Weights of a small spectrogram FSQ autoencoder: muon at rate 0.0052, 48.7 epochs.
Rows from block 13 of the encoder of a small spectrogram FSQ autoencoder, named by matrix and row number. Rows with one number belong to one channel. Each number is 128 + 32 x the weight over its row's rms, rounded and kept within 0 to 255. All counts start at 0. Numbers have three digits each.
After each channel's rows are labels from the 100 clips, of 14976, where the channel reaches its highest value: "strongest on" is what is common among them. Only what is clearly more common there than usual is listed. The data: short made-up English sentences, spoken by a formant synthesiser in many voices.
# p10: first pointwise conv (encoder.blocks.13.p1.0.weight, 144x144x1x1), inputs 0-143
# p20: second pointwise conv (encoder.blocks.13.p2.0.weight, 144x144x1x1, transposed), outputs 0-143

p10.68:111103096136150151136109162165117141113084171163161136130143134138131169132105142119148106081133089140102096143080084100153134113136153083120137255117113093149142132101158090151103121128119107184089090138133117128104158133112090144138123123103138074168138171158121138100141150106175075110117120130097109129156124141102096111112157134163096137132123109153090121164118145126115169126122181133070071123200129141129115137125114153114131
p20.68:133131136101123151130154100081186107091068118111122150130129114170143151130128172131043152115091103126139068141094122159106076079131103134107204112104164115170101077112137102171095111132179161066112107115099116161098134141157112178136179106140109156132050126090157132060111159162138058082115118127099136133135098155103094155134142135171119141237132094111130109112118137157120156122129134145149089070152145091143179183157118197179113
strongest on: "a"

p10.79:080143111145103077133119132101144122144131129157152093121151188116140112057140168108097168179111166118151107161180127165169177170129165110132111255143119139195078135085083038146123194132143121177111156101166135118122118138159099176094139127109121142133145128140138082092125156125161158100115142135148164126156135204116126087132107136138116140136153127061111136108126134106102133107149079151156160158151097152109141100101159102123103
p20.79:087105151111056155087084120133114143131133178093112154153130095128063128123146125151094059165159123123101093102170199171123154135145150110153132086121159150168165140160098140106132082144144134133154115092124126124120108109141172081129126161107129144145101044145093159154131122124157140106118155171100131117169121124145184155184138131135181158084110199110162176150188126163141190096180122116058184197143111127167088127191159099091076
strongest on: clipping

p10.43:060136128106174147162137070099122117075135146115137112133145067133136157102131137099164110195124142103174146113117158076194114128115104105102135000087107134177131130119100128090169124125112086074116082135133129124162095102121112113145139161100097101153129129150102180087083125088114098111107145129118158111100134127140130153122114120167000109137142124137130124068165120108152134103147198121180108100123144117116131143085137112128108
p20.43:170135083166069098152138181115134070161151103105125190129151086142131136115077117135151145147149163110141153187122083110136108064074199141090097157109110130081136082089165086134140089100125139077091108145130126140147141093138158119111156168159087157119133137139136183128124117097216160173184108189107109151111143091108081050139109096164124148135108114144108132118078134135170125102109090165138067148102200134157148158121135111051102
strongest on: white noise

p10.84:194124121159094102073078143149136085094128132106199169166140108116124140140091123107097153150176110106181138131085140131187152097077115100072149225123154160093124079061132143107110123159170112079165158140156155123121120125095150095109102120099113105143152187089103112102117054140142104170119131146131107168162083173175139128131128104138121100085143167180120163197114109144101103099194166130135059109150155069142138173162129134154124
p20.84:117178186085129153089066112128102129071104156120168126081137158131043148124157092128136169102112142093155154116146106176175095130122108112164160135103159205127099117112136068157130076102136072130140103089075120101167130128172104152124173151161111113109065092162104170115168188154153174114136125088093117034143099127131110133112170127137132145121129104093123063133147099115121174139121143156115159096140152140088172118050206132129153
strongest on: voice: child-like voice; rumble; clipping; mains hum

p10.62:177149117088171129144113136105115147092108134105219117134101101126143121092173119131183072100095177097154137105162175111071135101095095129146129080147142129103143124148076121092132111167077094118129123101125165102121145163121139127134115159209096151131101108102125198123149148126146105120049133175103187138145122138183099099131139099119060112098150154150132098107097120132093152133108255121120118088165116127115104148157124110121145
p20.62:126088161150129189096115121120126069153116137123092141202114099233178113124134144129128147077095150167136113100152120163098125113142162131140165148124124138135119082108146111117117118148123076091128162143141180116115115080155196164120137122084078165130134120118115157183128130088157157104131201108134123102134134115088122115117133163089105116175149162126113103125074239170106063149141183099062109212081082157093112146087133124119122
strongest on: reverberation

p10.10:185104037127072124131097153137178132116126141120157152102150122093108095187144120094128121104087101127122135072180139091086065071146130174086106174103136102123164177134159143146093161120184124198105145157102130158131210110132139102139130140210156111126076117128127174098155191105184116121129098138098095128119070148132131106101121072125082123191128134142170126090072095148109122085166121126124142091109178102161138116084111089095147
p20.10:113187089148084129112122090099121099155126103096156105103132131112188146087144118092195134125124132168154164153095109161167123106094086150132124109069143132170074151147169104119096128136106134136073095172053110144110057130196127114112127085214117126114113156025134131140171108147094138177146175108191129117145151114149131151088118154100099156093082176145079110103122140166097110091175172154122073160099198133126124143115100120126150
strongest on: voice: child-like voice; mains hum; clipping

p10.60:112147067100130128099054072190143190124191128122085128137138076151118157114100140116151152150138090111142090095173097161141105129091089100122102051141103135144131147136119074152146155078121122146086099149124162099120126150126164117111131112103179126062109085150151162147138081156173105190110094155064146096150140118074115111116164146157002146100104124124149120093212146148113112109185122160125145083104151103127153137132089125123096
p20.60:112173126151121125091165114108157126179114126128150173067162140166159136130134107130144140129118103157176191125079156121164090128118114129111102115060069133117108088137081119178131041110117113120140164154131144159164100147125229144143145155145079151121188144128096166078090165110101131176136093119101151133165121195126145172120106077142111149117118157074111123112122111077124179181138093184193132203108132103145132075146197155117116
strongest on: quiet level

p10.28:138161120092128106123088167152168133056138099121140142142141120123156114130107121150078120050144211129102123103121097163085206115129141093127114057118159151133125143133117099121063115105135161178115142164086081096104085108115183179153173100098125125104134085143121189143132128155144117120112102126123124118146138087156119121159132165116049152165119171137121116125155150146028094138066115085090152116107157216075189137118095173117114
p20.28:116093112188138155092086157129132137108096131100085091126155142110165085102106130103037164173137134121135106118126109126115128131114157089155098112148117091144146124158151068167180099160191109107092148093126144090142140113139142085078153141147087187097129133173185166156153118132122140090131167203112061133058143105124134133147067143142102050168095133168155141104112158132140043149143106156128090156100123154046097126086137104093080
strongest on: voice: low voice

p10.108:175140119127094087108084110119156129044096083125226165124145086131085114115123144134117157131098149097146086088149161090038135113164140112165094013147112081112134140136034079140123142109110098105111065101127118097099118155142099129147101134168091185134081074114145138061119120138139146103088109159102133095135157139107110127109087096158043155114134139130112104069113134121090124098135111145120104091141107123117135149086107112114107
p20.108:164108197114192126134134162149176158175160154144147120068140079110156134082159144092141150098145122148126132160068146173146103140147150139180140153136143132130156113186167193083078120131097181163125142146146135144079086143133143127148170135122135048086145122147121128131087167152068130142163088108127104133164145122161146122167108096167168176180127061156099154123166098181119128122085158077116145064147103145066177108150091066130175
strongest on: reverberation; voice: high voice

p10.23:074121110104130121133151096084127086079055096168244098173099119138129118108120122139227125171124123145107108211148154135123136147137122106137099148126140118107179183114122078102127137129103125049147091131115155092129172143135115167136121145106079144165129108137140158109156109068087111096115089169072111086153083124132165129086145181112057154085128215104106102099113107155154138127145165139083111100135118124098130167155151152123112
p20.23:123177127128190110147163166126237117162109065085095140089129117146173132092102100115113101098160132179141141177162080105148100105131120098087132162148171126118114082104164188142054116206121145076085119136182113090125125155184199163141102127188129161165143172069147132163130151137136111152116077165164122137090119136138140135140108122126114108093132119090128123097106032160153129129154133144097174117110119130102143129137062135160137
strongest on: voice: low voice

p10.27:063215139105122104086135125088132121104089123104188113111129127045151085124128072185166097177191111118149143114129088113054122154140090178137111019154109078159147167123145066167130117116172080123105093163129119118137193169097122149120129134139151082145156134090155122113103126118143130150112171130118141120050131130122134133132082100189129127110123127102161130168064111125162113120124092105092133075116143118138155098125121132051128
p20.27:120152081065123149113122141084082145172059147063163163104119174106124144157112117155114099113130096095220100097181114115059151206164124116143116107114151186131104129177136145180178126108132135147145130099120143131144106108098132159099111103180178099118061099156095069156144114068094150139142137130043150169133090094127146119094091098106174197079117116122147098126108089128105146170102103102122109165124170131159116108170139160133153
strongest on: voice: high voice; thin (high-pass)

p10.40:082144118145089083065097028173108148140090102107134080084134088197096076086153151136158130086201127073143137125169093095069139161168139172113156124133131158157127161063098135110137124166142075122097103097144127086122147108112083121191111151140134140127142159141158152160127119160098093170172157153136142141158185098160137127080139172169181123145089141122164150091122161098087129083123140099139128084196127100132109102137181127172107
p20.40:128111156139220149159175153117123086139181127136139173113120135109204134117152144075164089106123132129061101174149103106153127075133133125126119097110107103134088190129203109135152117153120133109172169176210094203111109107108144153086112151100106115155175114155135143097132132155120125183093107148111173069078131174128192087185127136176127101133080138172114128188072165157113104094156150152132160121115160163152100139128162107100155
strongest on: mains hum

p10.91:187102100134135123115110088149090054105179083158060147116112077082110151094120130137131092108142108114112154154141154108161102117139114161086117145120110130179153139099090123154124155096179118185116136160125127097110172104118153110152133139140133066121134104162058083159100120125135097157168175101165090158126075099140125066126087197151128186161116113175118143067144111085097096085114080147092067088105138089148167101178106083133046
p20.91:129106187180204104117143136121168132133154147156107159135066183176124157130095148189158210084083124186131158133112163124093161107129174102163137161130127122122114163153131104081179155167132161169187118205162081123125075134154061167173129127107129153093103147188109138117138184097116130138117160162120187144137128140114144121108140166135208118157090082167102124134159133089094113195134127163100095126172137114131093141159139106153112
strongest on: clipping; mains hum

p10.93:104126143142061072052111094153147115129139115083158073137136098075130086119128172101163061142100169141153121148154094095127114161165081104161143100142111108159151099165162115103129221142137064197113112145125106121170220200163141159094125147112125107133120119131146097131119116159133140093132115172145157111047106084090171159117144169125017140139160117132127140123087096105115106158122192141136103132167109131144122115112149126110117
p20.93:099103160185083120138175085124111121164102166086123126115141095107112095110061120090118113170120086108095116087160109157084137084107172160170136113124130086163096140176143091139101131145139154105097141152190092105131120143106178085128143102097156121104125060141073159110105125144157136072145153088080127112090151122148155081245107094130086134164123095148133192146103109091160111101167089103107107100182164119150088029123114133138112
strongest on: voice: high voice

p10.128:108143153151089133138167183088137095128102120147065132150118207163152132138083218118151156156113162086137106182127123132178104146150161131136149034090152095136154127140110170136109107104079128136162105150122143127162148117086164157095108148075064139090108176156130151117156142171135132186162102115120184128170108124142147114148184107108019100142079101087127162179127110126156140101118119130092161159176103163108186144107099164120105
p20.128:141101086167148129117132140197213179162119147160139115147150149126120163131120119147142113096159139091139136126111162113129101116109157141124072114128132100072150094175059157131123148125182135144119106118208171132148148137142166111159118089144138138104140119109109129126147099094207090156122075149167101153091119150091129087117214109112092218151105162129151047048144103081100067157098075077131148114113117116082095116082142141140146
strongest on: quiet level

p10.140:144130126150103100112078099137193158129096126114091128119182115107119140174136128103173089146144105092117134179134115130163153170133183094108129232103120134105133126093101111173055073148121176155205125120164150111106176123086142128081093160086149142138146198093133107134170118115119168155176157146130124119097098169173163104164126053126070154133195111120124108183144099128081130121073098158195136118145172084148150121146101099104119
p20.140:164056112160121125138171128137160159083088140102118139139173166109208093183148229084072105167139092096151137131128122143153100114144137108135117098119144125133086103128131179108106104122134146107152117112144118118121092067124188191097122091172123079111191143169112154146073119148144127147124114151103075085154132156180073099101155081158077131078086174175077174109101120109136104140167137152129116120104100144143194107122063109098117
strongest on: voice: child-like voice; mains hum; rumble

p10.66:113134118172137133150105091128093120124151156100090097149171134174121223103068128104140092125132112167176106088123154083182149160143147181160120186112112105092094154178109131107111178159113089144136124139161116090140112125163026225133124101110148130116124108134129160195121109134091114138150168103090160160100137163130165102116130148141085111130123156087148152122174089131148080159154138085110100075116168176147088158145084120145035
p20.66:153142134150161142084137146091159193058144133106191135159083167115162095086142138130209176128127139165062118104160142140106136133139108176160101119189096133127110142127122180166107075117196157177092177145188111179148107139182125120139142149111146102097131167127116141192120111130164106149116096146098147100105121095109171089111134093132172151128107109142076097095118121114120147198094146151146140135116130161176155179186029169135136
strongest on: clipping; voice: child-like voice

p10.121:127105103124184115133117110114165094077073190148134138118147106146152135128132137119178147137074129136056153191150157153064161065123166110135141102098120137094135130145111085108137115149078113113146116140086129148133106111066109154159107167103129137149122103153134200121136173181098123154117098115137199056131111110137201191194176098122074139134107176135106158088190117088203098119172128133127106098137185119117098109135082162107173
p20.121:160105145101151147074146134133114129097110121115134103108109156120133111139131081147100114160055145038155112177157137170093131100111162192163161117117088097173129140147156174180135071117106126119141166150098105132109065121128155093112145114125060136094166070154052185152096139089106095193121132104066144120152104149121115141110135073103112131093129099156114187060122153158146145193157159123194124135079091127130152098174093065122143
strongest on: quiet level

p10.30:116146197086138165126106172156090121155121060189130108139101160152175136111124158138105107093165154108142157126161178089151134187167150118074149170144137150140161127091145140126152172129145097114140155185161134124115120131095099120121080116097170147104134146089079101099115146135110124113131114061185143109104127212116168110145126146187138120137115186172136123136123153130085109148155148057069049131143195143074156045081123086112095
p20.30:128163142180105124121084148107126134130106159166102165126119151110164112138122099198109177159105113129169149113138132146130071114092162126167122152123103098133203137107169115140182154195124163124163108118114087114163130178138147200158103130134132111049076155051098138154172073137176050154131132090137108101147136187103133120128109120155106085144064068111096124089069156143107107190118163164114176188169110115090156094116118121138111
strongest on: clipping

p10.114:167109106153120114156079106152111135147139071098124145111118102080123095152128168175122078099134170150127120154145107126057131113176069118149126136134116104131123126104087140150127127131141118225120140121124150079112112103131088132190158099246148125144114134105136199109149190162152140091100159162127186112180126108113096176130102150164074124117140118123129051066118119131089149095106010109101134140111140150187115130155140137134111
p20.114:105085160128139147110118138139091159192129112202091140104160112170155135181188111205119166173091107125123146099163131106105128131188110158163116097154194100148114096110170126097142131165167133128197142161115137158078111138077121152091122173122124165100138135103167099160130090108233110127096118121110098127076132141134165132203122106161142046115124134117121104177150098118105136128181120189095116134176127122150082087178104127116080
strongest on: voice: child-like voice

p10.61:212117142166087157119125083124145142089113145093255190141122141132092166098139099120131122094120143156125109186059146132143147122141136167150126129080131139189108116130107092130094089147122185141167145086095149160129174155103143141113102103124125087086102072148158108134138114163153119111066154126116133147115121084114164156115130122136144116099089117145137104089122121160078107107127255114111111105104142137139174124129129145088163
p20.61:157147106103120108103103142104152127161129113142106078126132149101139155116120096085158091089140111100160146126179114129150133134153101090092165095092170079067139096117129117135130147105117129129093091110085156107145144150073114120130134108157210150098153123088139159104055216130094196155147157151130110204063112072153114135178204121148112092103131094150079064174059100121159071104116084101111131157098193158136158154134169125114129
strongest on: mains hum

p10.47:133103135143146166116151144136146104154093120137139117140134164141108149125092123114117101158156145136125125135096142117146109137075164141100137124161160137140128146136149128134113114142124142130156171100163128128124123124105167130130123122111116142123137119094107076126084094138119189105182124135122111112164139121134149107109131138156255137123125141145111093190145126117115126157120102113152090148162169120170139111151145098118127
p20.47:186097147113147117038094135128148091110097116118045077160162152170100199073084150130122129124116182138107087058178060140130117128119077143122101094140124130167092202114123071134109131157145143119143137118111135147101092182083050161115086146124153150196096125143145153114103139095124146177127162151110110127093122123175074142125132117121100110130179101104141075069091130125165152182078115112177082139137167129134106135145140125116151
strongest on: mains hum; clipping